config.toml
model = "image classifier"
dataset = "coloured fractals of 300 iterated function systems on busy backdrops"
train_examples = 48750
image_size = 32
crop_scale_min = 1
horizontal_flip = false
translate = 0.06
targets = ["system"]
num_classes = 300
arch = "resnet"
norm = "groupnorm"
activation = "relu6"
weight_standardization = false
depths = [2, 3, 3]
kernel_size = 3
stem = "single"
avg_pool_shortcut = false
widths = [64, 112, 192]
label_smoothing = 0.1
loss = "cross_entropy"
init = "torch_default"
residual_init = "none"
optimizer = "muon"
muon_scale = "match_rms_adamw"
lr = 0.006
momentum = 0.95
nesterov = false
orthogonalizer = "newton_schulz_5"
adamw_lr_other_params = 0.00094
grad_clip = 1.0
steps = 40000
batch_size = 128
epochs = 105.0
lr_schedule = "wsd"
decay_fraction = 0.2
final_lr_fraction = 0.1
warmup_steps = 2000
weight_decay = 0.03
adamw_weight_decay_other_params = 0
Rows from block 4, named by matrix and row number. Rows with one number belong to one channel. Each number is 128 + 24 x the weight over its row's rms, rounded and kept within 0 to 255. All counts start at 0. After the name is the row's rms in percent of the matrix's.
# convs0: first 3x3 conv (model.blocks.4.convs.0.weight, 112x112x3x3), inputs 65-77, a 3x3 kernel for each
# convs1: second 3x3 conv (model.blocks.4.convs.1.weight, 112x112x3x3, transposed), outputs 65-77, a 3x3 kernel for each
convs0.23 092 [121 124 137 158 115 114 146 135 140 109 130  85 159 145  95 181 117  81 117 117  82 129 131 102 135 132 119 173 165 140 157 128 101 142 123 105 155 110 116 137  67 108 171 116 114 128 141 125 130 127 122 134 105 118 127 106 121 110 100 135 115  87 118 114 141 136 138 161 130 135 145 129 237 146 143 165 146 127 148 152 125  93 124  98 115 143 129 127 136 136 162 171 146 157 147 135 157 175 161 159 114 135 158 114 138 160  95 137 133 147 145 121 108 128 135 113  97]
convs0.24 105 [120 126 160 126 141 154  66 128 147 157 154 146 137  95 126 186 171 158  84  56  77  76  93 118  75 106 118 140 102  69 125  69  89 127 115 120 164 187 146  96 118 129 100  93 108 101 116  96 119 137 122 129 120 135 139 144 155 112 130 162 106 157 187 142 114 115 117  86 114 131 120 147 196 149 135 134 105 152 133 100 138 128 122 145 102  72 111 146 127 137 116 124 141  96  73  92 109  61  85 127 120 125 137 133 131 140 143 131 134 134  87 125 146 118  94  93 104]
convs0.25 106 [ 83  92  99 137 128 120 131 131 139 137 116  78 131  95 104 104  84 113 175 142 140 174 145 116 167 140 101 119 111 165 176 112  86 215 173 125 128  93 101 140  94  88 164 103  92 108  98  99 128 109 111 144 119 112 120 119 103 124 116 123 101 100 123 140 110 114 115 124 124 102 154 138 149 155 160 199 176 128 136 122  83 142 127 108 106 113 117  77  97 114 124 138 194 134 146 176 113 137 113 131 123 146 130 117 126 141 144 117 115 123 149 142 128 138 171 130 115]
convs0.26 097 [166 173 147 153 157 150 181 157 159 111  97  93 135 101  85  97 109 102 104 106 112 118 126 151 135 152 181 136 100 100 143 123 119 164 149 135 156 162 154 127 116 133 131 109 120 151 123 162 160 151 150 149 138 146 142 126 121 135 133 120 112 123 104 119 127  88 128 135  93 144 137  95 125 131 141 101  95 114 123  97  98 139 142 126 150 142 126 129 113 110  84  98  87 127 171 126 118 175 131 106 126 150  96 123 149 105 121 152 133 153 150 121 162 171 118 140 176]
convs0.27 103 [125 115 116 177 169 132 165 128 107 117  76  78 113 104  99 117 108 136 139 134 123 145 124 122 127 119 139 125 138 103 162 168 138 158 157 138 143 119  92 135 114  62 149 132 100 128 158 129 155 170 114 151 154 109 141 141 105 198 191 112 157 161 111 125 109 128 117  94 121 100 116 148 172 209 159 192 227 156 160 179  96  98 145 131  74 106 126  94  97 117 109 121 127 131 174 133 163 212 174 110 123 121 120 140 133 106 107 122 132 111 111 120 113 105 121 119 101]
convs0.28 085 [103 123 136 101  99 118 109  92 129 131 129 117 117 144 146  77 112 128 201 171 147 158 141 147 125 119 142  77 110 126 101 117 140 113 123 131 145 114 108 147 121 110 167 151 133  70 107 153  90 102 159 156 166 186 105  98 159 126 118 142 126 124 107 101 112 124 116  95  85 135  87 101 129 157 152 139 157 122 117 120 118 155 159 136 120 164 145 116 139 144 154 172 140 163 136 125 127 126 126 106 114  89 150 150 130  98 124 128 128 127 155 107 123 157 125 124 127]
convs0.29 085 [145 135  93 150 118  97 137  92  89 135 107  99 107 111 116  96 129 143  97  99 114  94 111 131 104 123 137 142 103 116 140 109 105 117 101  57 113 113 126 106 112 122 106 126 120 156  88  80 124  94 120 127 118 119 154 167 141 133 158 127 126 131 101 116 132 114 107  98 120 114  75 104 144 146 117 150 119 105 169 152 115 105 133 143 127 130 158 108 101 114 124 124 144 106 118 147 106 123 124  99 134 140  98 103 121 124 134 171 150 145 115 111 114 128  91 102 142]
convs0.30 109 [131 134 105 140 148 112 146 131 110 130 114 104 172 126 103 227 179 129  51  96 143 107 140 197 133 147 184 180 145 141 190 124 119 186 143 128 132 122  77 111 121 128  84 122 160 167 114  62 166 157  94 162 177 160 121 134 100 116 122 111  98  88  90 103 114 126 131 124 115 117 109  99 117 101 105 113  96 115 132 118 137  83 115  90 102 147 136  76 142 138  89 131 148  81 122 133 124 125 127 105 109 130 156 135 162 163 139 159 161 143 106 136 155 150 140 154 157]
convs0.31 087 [101 102 130 140 124 130 159 123 117  97 100 118 118 128 162 101  89 110  83  83 126  85  89 118  95 110 107 161 174 137 105 136 116 100 124 120 122  94 134 104  98 109 156 157 161 141 122 129 143 110 124 131 122 113 158 114  95 147 105  70 119  57  22 133 126 107 144 142 104 129 141  78 104 145 122 145 163 131 120 131 123  90  95 127 111 102 111 103 107 112 119 121 162 107 115 126  71  75  84 119  77  98 130 115 129 123 115 123 128 148 157 119 123 146 117 132 155]
convs0.32 101 [129 130 132 136 112 116 134 102 143 109  98 115 104  81 102 126 114 127  76  95  90  73 101 111  82 139 145 154  99  74 141 120 101 166 174 152 144 123 107 126 109 144 117  97 140 154 151 156 159 110 121 161 110 116 122 116 134 123 110 123 132 120 138  86  98 121  75  88 105  91 115 142 131 105  89 113 107  60 127 103  64 104 120 133 109 123 131 116 114 121 161 146 126 131 116 115 120 119 120 103 119 136 111 117 123 124 123 136 159 160 142 165 128 129 156 127 130]
convs0.33 097 [181 168 156 135 139 114  91 106 105 108 102 108 117 112 121 136 136 100 116 113 109 147 133 103 190 161 128 106 116 179 123 131 164  98 130 155 168 171 183 143 167 156 112 113 120 148 156 134  93 115 143  50  96 163 138 139 149 125 141 158  96 155 154 106  93 117 118 129 156 136 147 154 124 166 185 107 129 146 130 134 162 146 150 131 119 128 139  99 111 143 153 129 149 117 111 111 131 106  91 114 116 123  87  90  98  96  96 131 144 131 115 137 127 121 136 146 140]
convs0.34 107 [102 114 107 158 140 130 142 109 110  99 140 146 130 159 162 125 132 136 161 128  88 182 139 114 167 139 109  89  57  38 100 101  81 119 117  97 120 133 109 127 112  97 125 112 125  84  87  97 108 111  85 123 138 112 136 130 130 123 123 148 111 117 127 106  88  83 123 109 109 142 143 102 116 104  98 115 131 130 143 144 138 101 112 119 131 136 146 140 116 125 106 121 128 124 123 133 131  89  90 121 112 121 123 134 153 147 138 144 118 123 121 114 104 110 123 113  96]
convs0.35 099 [123 139 107 115 116 109 133 120 122 118  76 103 122 110 114 125 130 140  92 139 144 126 160 156 143 161 165  90  79  99 118 107 102 104 110 129 120 118 121 122 123 113 110 110 104 107 125 147 119 135 176 157 161 198 140 127 125 122 131 126 132 141 128 119 102 120 131 104 134 120 136 159 135 130 129 119 122 138 135 122 138 101 108 155 105 121 174 109 152 215  78  85 123 109 107 157 107 122 146  76  97 125  85  86 109 119 131 127 135 128 146 113 118 133 120 105 108]
convs0.36 102 [123 129 142 124 118 153 143 127 129  95  84 110 128  98  95 138 116 113 147 143 149 159 142 142 114 103 118 138 144 160 139 133 159 158 151 166 109 128 120 100 100 105 126 137 149 167 147  98 125 127 113 145 130 128 119 123 107 127 124 105 121 129 102 134 115  97 124 116 149  88 112 150 110 107 114 139  97 123 146 119 111 106 128 123  82 113 132 101 112 131 135 157 142 157 180 140 134 170 155 108  97 113 125 121 141 123 130 166 144 176 184 127 144 171 121 134 165]
convs0.37 093 [ 99 108  91 110 152 156 133 145 152 102 151 135  71 115 148  73 153 175 106 148 144 147 191 166 143 143 134 138 143 119 129 152 121 141 191 163 114 163 177  88 144 168  63 112 140 114 101  89  92 144 159  98 137 122 132 136 147 146 139 149 170 143 105 163 142 130 131 153 136 130 159 140 132 192 151 121 131 112 123 117 131 107  87 124 135 134 133 111 133 150 135 113 121 103 104 113 121 152 144 102 175  99 123 236 167  98 179 130 146 139 110 103 142 138 122 137 144]
convs0.38 096 [ 79  91 122  79  80 116  76  71  69 171 162 144 123 107 150 146 114 159 122 130 194 106 105 164 133 126 161 170 174 151 177 157 164 140 132 140 152 154 167 145 171 182 129 150 158 155 150 134 156 158 148 112 126 151 144 129 100 122 129 114 129 142 110 184 190 167 121 144 144  96 113 150 161 147 161  97 118 158 101 115 139 144 184 196 107 151 166  73 119 162 124 142 121 126 122 115  92 112  88 125 117 137 105 105 115 114 107 113 117  98 111 152 147 143 146 141 131]
convs0.39 105 [131 129 140  93 108 111 111 126 111 132 103 106 127 108 117 143 121 109 140 102  83 166 121 127 122 110 121  93  99 115  97  82 122 108  90 136 136 114 120 142 104  97 152 125  95 146 134 129 102  96  93 169 162 130 140 140 137 143 137 139 122 132 147 130 115  97 123 127 114 125 117  99  90  90 120  74 105 142  98 114 130 108 110 118 119 125  96 115 129 109 117 136 139 126 128 106 124 113  98  96 151  61 125 222  81  82  90  31 134 115 123 134 118 113 143 126 121]
convs0.40 094 [ 86 111 144 110 120 136  87  95 116 103 121 171 129 131 140 180 132 110  66  44  47 115  93  94 155 149 173 173 147 113 113 107 121  97 104 160 118 150 153 111 126 127  86 109 117 194 166 142 171 145 103 136 112 103 129 116 110 141 123 118 132 134 131 122 109 111 119 109  86 122 122 119 133 110 146  97  71  97 133 120 130  70  99 131  77 112 162 131 156 205 148 121 103 158 122 108 173 141 141 126 132 113 134 141 119 143 154 132 137 168 138 151 181 157 136 140 133]
convs0.41 108 [104 122 147 106  98  99 111 103  80 155 124 162 169 137 152 146 131 130 179 168 142 171 174 146 146 137 103 148 159 156 150 175 175 172 154 188 111 105 120 134 121 126 128 123 143 126 108 111 149 149 128 105 125 118 150 102  73 159 108  89 138 102  96 134 170 171 129 150 135 146 140 132 153 146 121 152 147 135 149 118 129 132 155 165 116 128 174 149 182 174 140 137 134 144 162 169 117 116 140 127 153 135 146 159 147 127 145 149 114 136 131 107 132 116 127 132 115]
convs0.42 095 [137 128 155 123 112 158 144 184 188 115 108  97  79 114 144  98 136 172 119 126 114 138 166 185 154 182 172 117 118 118 155 140 122 130 133 109 105 100 144 121 137 135 143 171 147 133 121 108 133  97 115 140 148 151 130 117 130 139 109 113 131 139 128 124 133 148 110 122 142 109 130 131 174 122  63 189 145  88 108 118 124 107 121  81 122 116  88 125 118  99 119 152 140 133 147 151 113 134 175 110 149 141 141 190 147 105 149 103  93  77 105  97 102 116 120 140 123]
convs0.43 092 [106 123 113 127 151  96 130 161 130 112 116 103 126 113  82 152 107  84 123 141 126 156 156 136 176 168 170 118  98 115 135 108 146 160 132 139 146 139 126 116 135 128 146 152 133 128 125 117 133 159 138 127 134 131 113 126 110 122 130 110 110 125 123 141 136 141 140 145 160 127 112 126 111 114 100 139 108 115 134 101 110 110 102  75 138 110  96 136 124 109 149 113 109 136 109 133 150 164 169 134 175 125 117 126 117 142 145 147 179 170 131 174 159 122 158 141 147]
convs0.44 110 [167  88  85 224  96  68 190 138  92  97 125 125 106 131 105 142 187 124 100 105 133 136 127 152 117 101 131  81  97 102  85  96 103 107  95 122 154 115 119 133  96 109 130 113 120  93  73 105 109  94 111 160 107 112 115 109 123 102 108 121 110 118 123  98  89 143  97 108 163 123 126 157 117 129 115  84 108 125  97  97 138 167 185 169  97 142 175  41  58 108 108 144 171 104 123 157  88 141 193  87 101 123  81 116 145  93 119 137 140 142 124 139 142 133 127 134 125]
convs0.45 094 [166 128 106 139 101 111 129 111 111 152 126 102 133 103  92 101  66  99 139 155 115 126 143 118 112  81  98 151 140 130 143 131 162  97 105 137 148 128 100 142 119  99 126 126 128 156 135 111 134  97  86 166 127 104 111 117 131 112  93 110 147 121 122 120  96 102 127 120 135 120 177 177 167 141 145 114  85 108 119  96 111  98 100 112  84 116 125 112  96  97 159 130 150 102 126 126  64  86  99 140 154 132 129 149 126 123 135 127 144 150 108 145 151 102 153 119 101]
convs0.46 091 [129 126 110 112 120 119  87 115 130  98 104 102  92  74  73 106  91 101 142 159 139 119 133 112 140 144 131 130 142 179 121 149 158  97 130 141 125  99 121 117 102 151 102 111 143 148 126 107 145 117 110 133 117 139 120 112 130 147 133 124 141 158 149 155 138 149 134 114 160 130 133 174  85  81  78 100 104  89 106 133  97 124 162 170  97 151 184 109 117 159 144 118 113 120 103  83 143 137  83 106 123 117  86 111 117  85 112 128 133 115 125 107 115 159  97  83 143]
convs0.47 091 [148 101 128 142 134 120 143 198 171  81 131 135  99 146 165 154 148 183 134 147 141 131 132 143 123 147 131 138 143 100 137 109 101 133 113 117 132 112 106 131 153 163 119 133 173 109 138 136 134 147 124 108 130 104 150 133 121 124 104 138 131 107 176 137 120 113 135 139 127 147 149 158  85 123  90 111 153 137 156 166 170 138 140 112 124 137  88 119 167 147 121 157 130 117 161 131 138 132 112 144 138 126  96 115 116 140 158 133 116 126 115 132 134 102 108 128 120]
convs0.48 102 [ 97 122 167  90 118 147  89 120 135 179 149  95 200 148 104 187 106  67 115 151 148 113 135 142 123 131 139 111  86 152  99  89 110  57  90 116 149 153 136  98 116 131  93 106 108 131 149 119  86 107  92  61  80  61 105 143 175 124 172 172 142 161 155  81 143 160  96 127 153  85 101 111 123 131 117 133 151 135 141 154 119 115 138 127 139 126 118 123  87  88 168 124 158 170 165 157 140 180 157 117 111 130 120 111 124 133 136 124 140 133 131 136 112 109 114 113 120]
convs0.49 096 [115 132 149 133 163 153 115 109 134 147 109  93 113 104  91 127 124  89 139 128 120 161 138 116 164 141 130  92 106  98 125 133 129 135 179 167 130 101  85 132 115  97 144 101  48  80  39  14 109  97  60 108 114  79 162 146 114 163 135  98 149 128 100 106  89  82 128 120  98 206 184 150 133 134 109 105 148 138 125 162 150 102  90  89 135  99  74 175 157  97 126 122 124 109 126 115  79 110  96 113 102 125 156 151 157 141 121 141 131 119 132 147 129 124 129 124 120]
convs0.50 100 [106 111 110  79 112 145  99  94 120 170 157 147 121 116 117 122 120 115 150 141 128 128 146 146 110 139 136  82  83  93 134 140 115 143 158 121 114 159 206 118 152 181 143 156 152  84 105 102 107 134 137 148 156 148 120 132 151  89 118 141 139 157 154 142 125 122 155 116 121 159 125 112 128 121 148 149 128 137  85  94 130 163 132 134 157 134 120 177 163 114 139 133 154 128  74 121  92  50  93 139 113 125 166 143 147 147 120 110 128 119 124 135 135 139 142 132 133]
convs0.51 100 [138 109  89 130 111  68 126 126  83 141 124 116 141 127 124 108 110 136  17  49  25  80 113 104 122 108 108 123 145 140 115 122 133 118  86  89 165 141 151 150 133 133 124 140 169 208 156 181 150 108 133 194 165 185 113 111 114  92  95 104  96 106 109 109 118 126 106 141 132 103 119 137  57  83  89  61  89  91 108 115 108 161 134 129 153 122 114 131 112 111  93 114 103 104 131 128 103 140 117 105 135 107  96 126 105 107 123  99 142 163 154 140 168 162  96 125 117]
convs1.23 074 [ 99 126 135 116 119 114 129 111 102 103 110  96 141 100 114 163 131 160 112  93 128 131 115 139 168 155 145 140 161 139 148 144 124 144 128 101 144 144 113 133 111  95 122 111 116 129 118 128 133 129 136 117 117 138 145 143 161 135 155 179 156 157 151 133 123 114 131  99  99 133  92  95 147 157 143 127 166 151 126 136 141 138 132 156 113 114 146 110 121 164  77 117 137 111 133 128 111 120 113 132 109 156 118 116 149  81 110 141 145  93 116 120  83  82 106 100  93]
convs1.24 110 [133 161 154 112 127 104 132 105 103  96  82  92 124 114 112 123 136 129 132 108  92 135 128 111 115 141 128 145 155 143 135 128 147 140 141 139 114 146 164 115 113 135 111 110 123 125  88 102  90  70  46  86  87  58 155 148 153 137 147 132 115 131 147 128 110 112 137 113  99 106 126 112 140 180 138 167 178 123 154 141 124 148 112 134 132  98 128 131 134 136 132 121 108 142 118  86 120 114  80 132 123 114 132 127 128 122 138 113 175 135 117 135 140 143 162 135 109]
convs1.25 096 [124 133 147 141 137 106 134  98  47  69  55  61  87  73 102 122 128 131 145 112 127 141 103 114 139 106 108 123  94  92 159 149 119 134 146 133 121 140 174 114 123 143 163 154 152 158 135 135 146 146 129 150 143 124  91 116 112 107 127 133 129 118 130 132 107 144 140 124 157 137 121 138 148 142 131 165 184 170 128 159 154 163 149 161 126 114 111 136 116 107 212 188 107 187 161 127 166  99  94 126 120 128 137 119 133 129 100 112 126 114 126 126 121 112 114 100 128]
convs1.26 105 [115 128 151 138 105 120 112  85 124 143 135 153 147 130 145 141 120 131  89 112 106 107 115 103 110 113  83 100 115 139  87 104 123  89 117 132 102 152 127 143 173 145 150 135 128 161 174 147 152 168 156 169 199 190 148 155 119 121 128 107  93 106 103 135 110  91 133 121 107 124 137 147 111 164 159 116 157 146 145 160 151 122 103 104 104  92  98 116 125 131 138 119 126 166 164 141 191 175 156 129 158 138  98 117 113 101 122 146 161 127 101 124 134 122 123 152 134]
convs1.27 106 [141 119 112 118 103  98 129 103 103 120 109 107 136 120 146 134 141 157 111 114 139 110 104 135 125 126 140 127 129 112 113 102 108 118  94  93  90 124 167 114 116 121 133 142 143 136 112  97 138 132 143 113 122 127 201 145 174 160 152 180 160 154 200 140 117 124 138 104 125 144 118 124 132 122 146 142 122 133 130 140 145 118 126 159 104 135 162  78 125 171 101  92 122 125 117 151 127 139 135 121 119 128 140 141 141 114 118 119 127 143 117 153 167 120 172 183 136]
convs1.28 072 [142 158 159 105 135 161  85 122 151 115 129 141 158 155 162 139 149 165 110 123 114 108 132  89 107 131 110 124 138 160 108 145 153  89 132 146 130  88 102 128 120  91 115 143 101 145 140 147 114 110  92 126 121 130 163 145 153 152 111 115 152 120 102 123 103  80 121 112 116 115 109 154 173 124  82 145 117 118 145 112 116 153 173 184 128 139 128 118 125  97 123 103 124 148 137 129 141 137 139 106 130 153  82 120 129  87 107 127 114 142 137 115 143 146 134 149 166]
convs1.29 075 [108 126 131 103 112 105 105 107 101 124  85  97 115  89  90 128 108 100 113 122 105 118 105  97 134 144 164 130 127 128 139 130 117 147 127 122 150 126 130 150 132 117 138 123 116 122 115 107 139 132 129 130 121 141 114  86  94 115 102 105 130 126 126 122 112 140 144 143 151 180 159 176 107 116 110 135 123 111 133 123 123 120 121 124 120 129 125 103 137 120 137 157 131 123 143 127 128 128 100 147 135 145 126 103 112 124 105 109 109 119 118 122 116 118 136 122 109]
convs1.30 127 [130 128 124 149 153 158 172 189 185 169 168 174 144 168 157 125 134 156 159 151 126 142 145 154 129 153 191 124 155 142 141 136 147 133 112 141 122 112  94 136 124  91 124 131  89 103  96 114 107  98 133 134 116 165 101 122 127 116 127 133 113 125 131 112 112 127 127 120 140 117 113 128  94 117 156  93 111 130 120 118 109 141 129 123 121 121 131 111 111 127 133 133 142 124 109 128 122 103 104 140 117 164 167 141 185 134 119 167  72  77  69  98  89  83 154 128 129]
convs1.31 094 [115  88  89 126 112  95 132 125 114 145 140 151 126 120 140 113 129 165  98 115 133  94  96 126 115 106 129  80  96 106 113 151 122 106 138 104 101 120 100 131 143 115 153 158 127 186 141 125 140 118 148 150 145 186 119 110  76 135 118  87 121 105  80 131 143 135 116 147 165 132 132 154 127  94 105 116 107 118 131 123 113 117 123  97 131 133  99 113 118  95 111 137 143 110 121 109  94  88  81 124  99 132 141 118 135 146 126 137 149 146 135 153 144 122 148 144 117]
convs1.32 110 [129 154 132 103 133 124 111 120 106  87  87  91  96 106 131 120 129 142 144  86 122 169 106 134 201 155 167 109 152 142 121 175 147 115 146 138 101 124 142 126 130 155 121 123 123 153 113 110 136  82  93 126  98 109 174 150 126 162 142 117 153 121  90 120 109 143 108 119 129 125 133 130 140 159 142 131 140 118 158 145 128 130 141 162 112 139 149 105 144 156 123 140 141 135 136 139 151 135 133 135 139 130 121 125 119 108 110 125 155 152 154 162 156 158 152 159 165]
convs1.33 106 [173 176 145 188 161 123 130 109  84 130 126 129 151 119 107 147 147 164 172 177 154 171 175 189 146 161 181 110 101 136 101 122 155 141 159 178 155 178 188 138 148 169 124 120 145 161 150 157 135 122 115 122 133 122 116 154 148 116 134 126 129 121 110 141 145 140 156 148 131 144 139 100 116 116 101  86 113 145 115 124 161 180 144 136 182 130 127 158 138 152  93  98 141 113 113 162 132 135 169 129 109 100 123 138 149 114 150 164 180 181 148 127 145 158 112 145 147]
convs1.34 119 [181 149  86 156 116  78 166 115  83  93 102 101 116 109 107 113  95  99 160 148 145 163 161 132 146 135 116 172 109 122 154 131 140 145 132 108 209 187 196 160 135 156 133 111 127 115  74  83 128 106  92 147 145 128  97  90  80 142 123  98 131 125 117 118 101 128 143 143 159 132 120 132 107 108 100 135 129 112 126 121 109 139 112  81 121 125  99 136 131 123 111 101 123  99 103 120  94 104 120 104 123 103 131 162 178 108 139 157 123 132 107 141 131 113 121 118 100]
convs1.35 089 [174 147 141 155 138 134 110  98 114 146 151 138 148 142 150 117 126 129  87 105 108  96  93  89 122  99  87 120 122 124 107 128 139 127 160 150 106 103  96  85 100 117 113 134 146  54  62 114  71  76 121  94 103 126 107 109 102 106 111 116 141 126 128 135 140 135 148 124 123 137 106 126 127 135 135 131 145 139 130 136 141 142 160 161 130 137 131 141 121 100  91 115 132 101 111 112 126 115 133 141 194 192 133 197 191 145 221 195 135 119 132 163 160 177 181 181 196]
convs1.36 090 [118 107 129 119  94 129 126 113 131 129 122 140 149 118 129 172 130 124 138 125 150 129 132 151 108 119 158 128 115 126 132 116 108  97 109 111 102 132 119  87 121 110 113 143 125 146 114 108 148 114  99 157 124 121 121 136 120 136 144 119 116 134 101 128 135 126 141 146 148 171 156 158 141 102 109 119  89 106 139 125 114 107  97 103  96 106 105 111  98 110 115 108 119 124 109 112 145 106 108 131 114 107 127 108 122 130 124 153  88 106 121 113 136 124 140 149 118]
convs1.37 086 [137 114  89 158 135  94 157 148 124  86 134 141  83 128 131  63 104 114  76 150 129  86 125 105  94 122 115 114 110 111 117 149 142  89 142 141 172 156 125 140 125 103 131 121 129 101 107 143  98 121 151 123 149 177  92 131 119 118 136 121  90 119 108  88 133 148 109 132 129 110 120 110 122 119 135 117 116 121 135 106 121 100 118  81 134 145 108 113 137 124 113 132 120 120 136 117 120 143 156  58 124  81 110 188 141  82 129  98 103 120  98  93 119  99 117 135 115]
convs1.38 088 [117 114 115 132 126 114 128 136 129 167 171 140 141 169 171 144 166 181 112 112 119 112 100 112 146 108 125  70  74  64 111 129  94 108 122  69 105 114 120 148 152 143 140 153 134 180 152 131 179 144 135 177 143 146 148 141 127 115 131 124 111 120 143 160 162 161 151 141 139 158 143 139 136 145 135 152 159 156 145 128 142 132 159 146 159 179 153 158 157 126 146 153 134 124 120 107 131  90  72  98 111 112 133 142 134 134 147 164 187 175 168 162 134 138 144 130 130]
convs1.39 121 [136 126 133 120 112 108 112 112 111 133 117 115 125 117 122 118 125 124 122  97 117 125  95 104 130 112 116 114 123 127 125 133 116 130 138 116 123 128 124 135 142 143 151 150 148 115 105  77 145 119 105 142 132 121 172 140 129 158 139 149 132 140 133 108 109 120 105 110 129 125 131 121 133 112 113 123  95  92 147 104 124 117 113 116 120 107 114 115 110 109 114 136 131 116 119 114 138 137 139  97 138  97 124 212 120  79 157  90 134 127 138 115 118 123 121 109 125]
convs1.40 108 [161 159 174 154 136 146 134 127 145 132 135 132 163 153 146 151 156 147 113 123 111  97  96  95  95  78  88 125 100 112 129 123 107 111 134 111  84 151 159  95 162 183 123 161 177 190 174 143 153 149 143 139 148 151 135 153 156 130 127 110 107 103  70 147 154 153 134 125 133  88 106 124 156 111 125 133  98 119 158 126 123 128 111 117 104 113 106 106 135 140 133 147 129 120 125 123 121 134 137 120 113 132 108 134 140 126 170 161 125 142 132 137 167 157 146 157 132]
convs1.41 113 [104 113 112 109 122 116 119 147 137 192 181 178 148 167 178  93 152 175 155 155 111 126 135 104 108 107  89 129 161 130 100 142 113  67 110  90 159 127 128 153 111  95 132 122 139 142 121  87 133 113  91 122 116 114 124 147 148 145 149 152 155 163 160 198 174 175 194 198 173 176 198 166 134 150 162 120 144 150 113 130 125 149 171 196 167 156 175 173 152 161 185 187 175 148 127 121 117 102 100 116 133 127 128 123 122 150 139 130 131 164 131 130 151 124 152 143 131]
convs1.42 085 [ 92 100 109 107 115 125 116 123 145 103 123 123  86 115 129 108 125 120 149 105 117 157 103  90 188 141 122  93 122 145 111 123 116 122 115 115 125  97 119 113 126 120 106 125 124 104 122 159 111 118 129 111 130 147 128 148 150 116 119 118  97 117 106  96 111 110 119 132 113 112 152 137 125 126 132 131 132 133 145 115 121  92  99  94 114 108 103  97  95  96 145 149 148 117 123 125 119 146 166  84  75  82 129 143 148  81 101 108  50  88 129 105 138 135 116 132 130]
convs1.43 064 [117 116 113 117 117 123 115 108 112 118 113 103 138 159 127 144 148 123 153 124 144 130 124 130 168 152 154 127 145 129 128 149 139 114 115 130  91 114 121  75  98 106  63 100 129 128 139 134 132 119 103 144 118 126 137 135 146 136 127 138 138 141 124 129 159 161 115 159 140 129 154 120 117 120 164  92 105 127  95  89 128 135 133 128 115 124 116 129 144 136 136 137 129 139 145 134 148 146 117 149 167 156  88  98  97 116 147 156 132 139 142 128 150 147 119 141 135]
convs1.44 121 [183 203 156 167 171 139 114 166 174 155 120 103 164 115 109 147 131 133 139 125 148 137 166 161 132 158 167 140 149 122 143 155 138 173 166 142 172 139 123 164 158 141 164 175 138 111  81 112 125 105 106 147 141 111  83 108 128  83  79 122 102  99 140 108  91  90  90  85  85  83  90  75 127 142 122 134 157 149 118 150 153  66  88 110  88  91 132 110  95 103 112 111 131 148 120 103 140 127  97 132 117 103 116 142 133 118 140 161 108 121 155 131 124 144 190 139 148]
convs1.45 086 [126 131 145 105 102 123 107  92  97 110 101 107 127 135 137 116 149 161 127 146 133 128 119 122 120  88  96 112 131 164 117 125 160 147 139 155 110 128 156  85 136 150 124 141 161 136 138 118 110  95  92  96  80  87 122 122 124  89  96 112  98  89  91 143 151 122 123 124 108 136 119  87 150 138 136 139 116 104 124  91 113 154 147 127 139 135 116 136 116 117 168 171 128 179 179 138 190 169 138 160 142 138 158 175 153 187 175 184 106 133 139 110 126 168 109 132 152]
convs1.46 075 [ 96  86 102 142 123 132 142 153 146 157 187 147 143 155 129 109 130 156 100 126 121 102 137 120  97 114 103 144 137 130 173 175 152 178 172 126 164 121  86 164 119 101 158 123 124 101 107 121  92 111 120 103 129 154 122 145 134 135 144 133 130 140 126 168 178 157 161 187 134 169 167 117  91 131 158  99 136 139  93 110 125 123 155 163 138 153 171 150 163 178 127 140 178 120 123 137 106 116 136 106 127  81 113 140 118 104 153 139 114 106  83 107 120  98 133 142  98]
convs1.47 084 [153  95  83 167 118  89 154 129 106  86 127 130  86 132 114 137 137 106  97 119 101  91 107  86  90 103  82 146 137 137 149 144 144 155 116 119 166 165 143 162 153 149 168 132 117 134 138 167 133 145 169 140 139 155 110 117 119 159 153 142 148 134 125  97 140 167 108 136 140 130 142 132 103 115 119 127 139 115 130 139 121 120  99  81 103 113 107 135 124 135 130 129 141 122 133 157 139 128 142 132 171 162 117 147 168 133 168 185 130 170 158 121 162 147 145 150 133]
convs1.48 113 [109 132 150 112 123 159 105  94 154 132 134 106 149 135 131 191 166 172 156 144 127 177 157 131 143 163 136  90 118 114 123 120 107 124 134 137 137 139 117 139 128 115 117 105  98 123 128 153  64  70  95  56  66  63 160 141 109 129 122 129 149 159 175 136 125 143 132 141 138 126 151 139 131  93 105 137 106  98 153 108  76 133 114 103 147 131 100 162 127 108 147 127 112 205 186 164 199 193 166 106 112 109 109 118 110 159 164 150 157 124  96 178 146 112 154 156 147]
convs1.49 093 [145 166 180 135 132 131 143 117  99 120  97  84 120 112 135 101 105 127 140 112 132 112  97 115 111 101 108 110 116 152 155 148 154 154 163 155 128 116 159  96  91 150 112 118 163 114 103 126 128  98  94 153 108 100 162 110 129 141 114 134 118  90 119 119 107 106 149 140 139 163 141 137 119 111 137 122 108 136 153 130 123 139 125 119 123 108  95 126 129 106 202 170 128 161 140 115 144 134 100 101 102 141 130 110 143 124  93 123 101 114 146 130 135 151 122 113 104]
convs1.50 109 [162 131 116 170 149 115 157 146 133  97 137 165 108 142 163  75  84 105 126 140 156 124 123 146 113 135 146 108 149 188 147 161 200 144 197 175 136 143 158 143 151 156 140 148 149  94  83  90 117 100 129 116  88 105 105 105 112 111 128 127 121 104 113 129 124  94 139 142 145 135 131 146 103 105  83  84  95  84 104 125 147 135 127 119 113 105 101 116 115  97 158 130 130 140 131 121 112  77 107 107 119 128 129 149 136 115 137 140 116 136 126 148 177 163 128 166 163]
convs1.51 116 [113 101 124  95 107 126  91 106 119  85  99 126 104 115 136 122 141 163  97  88 107  82  73  91 113 106  94 102 123 115 137 161 132 128 136  98  55  94 104  66 117 127 104 139 113 121 107 117  81  93 107  97  96 133 186 137 106 178 140 112 158 121 108  80 120 129 105 141 150  98 118 153 130 110 107 115 109 104 126 117 107 144 154 155 136 128 124 114 104  97 136 146 154 145 132 122 117  98 113 140 138 128 131 117 115 133 105 102 132 149 152 161 162 152 137 136 137]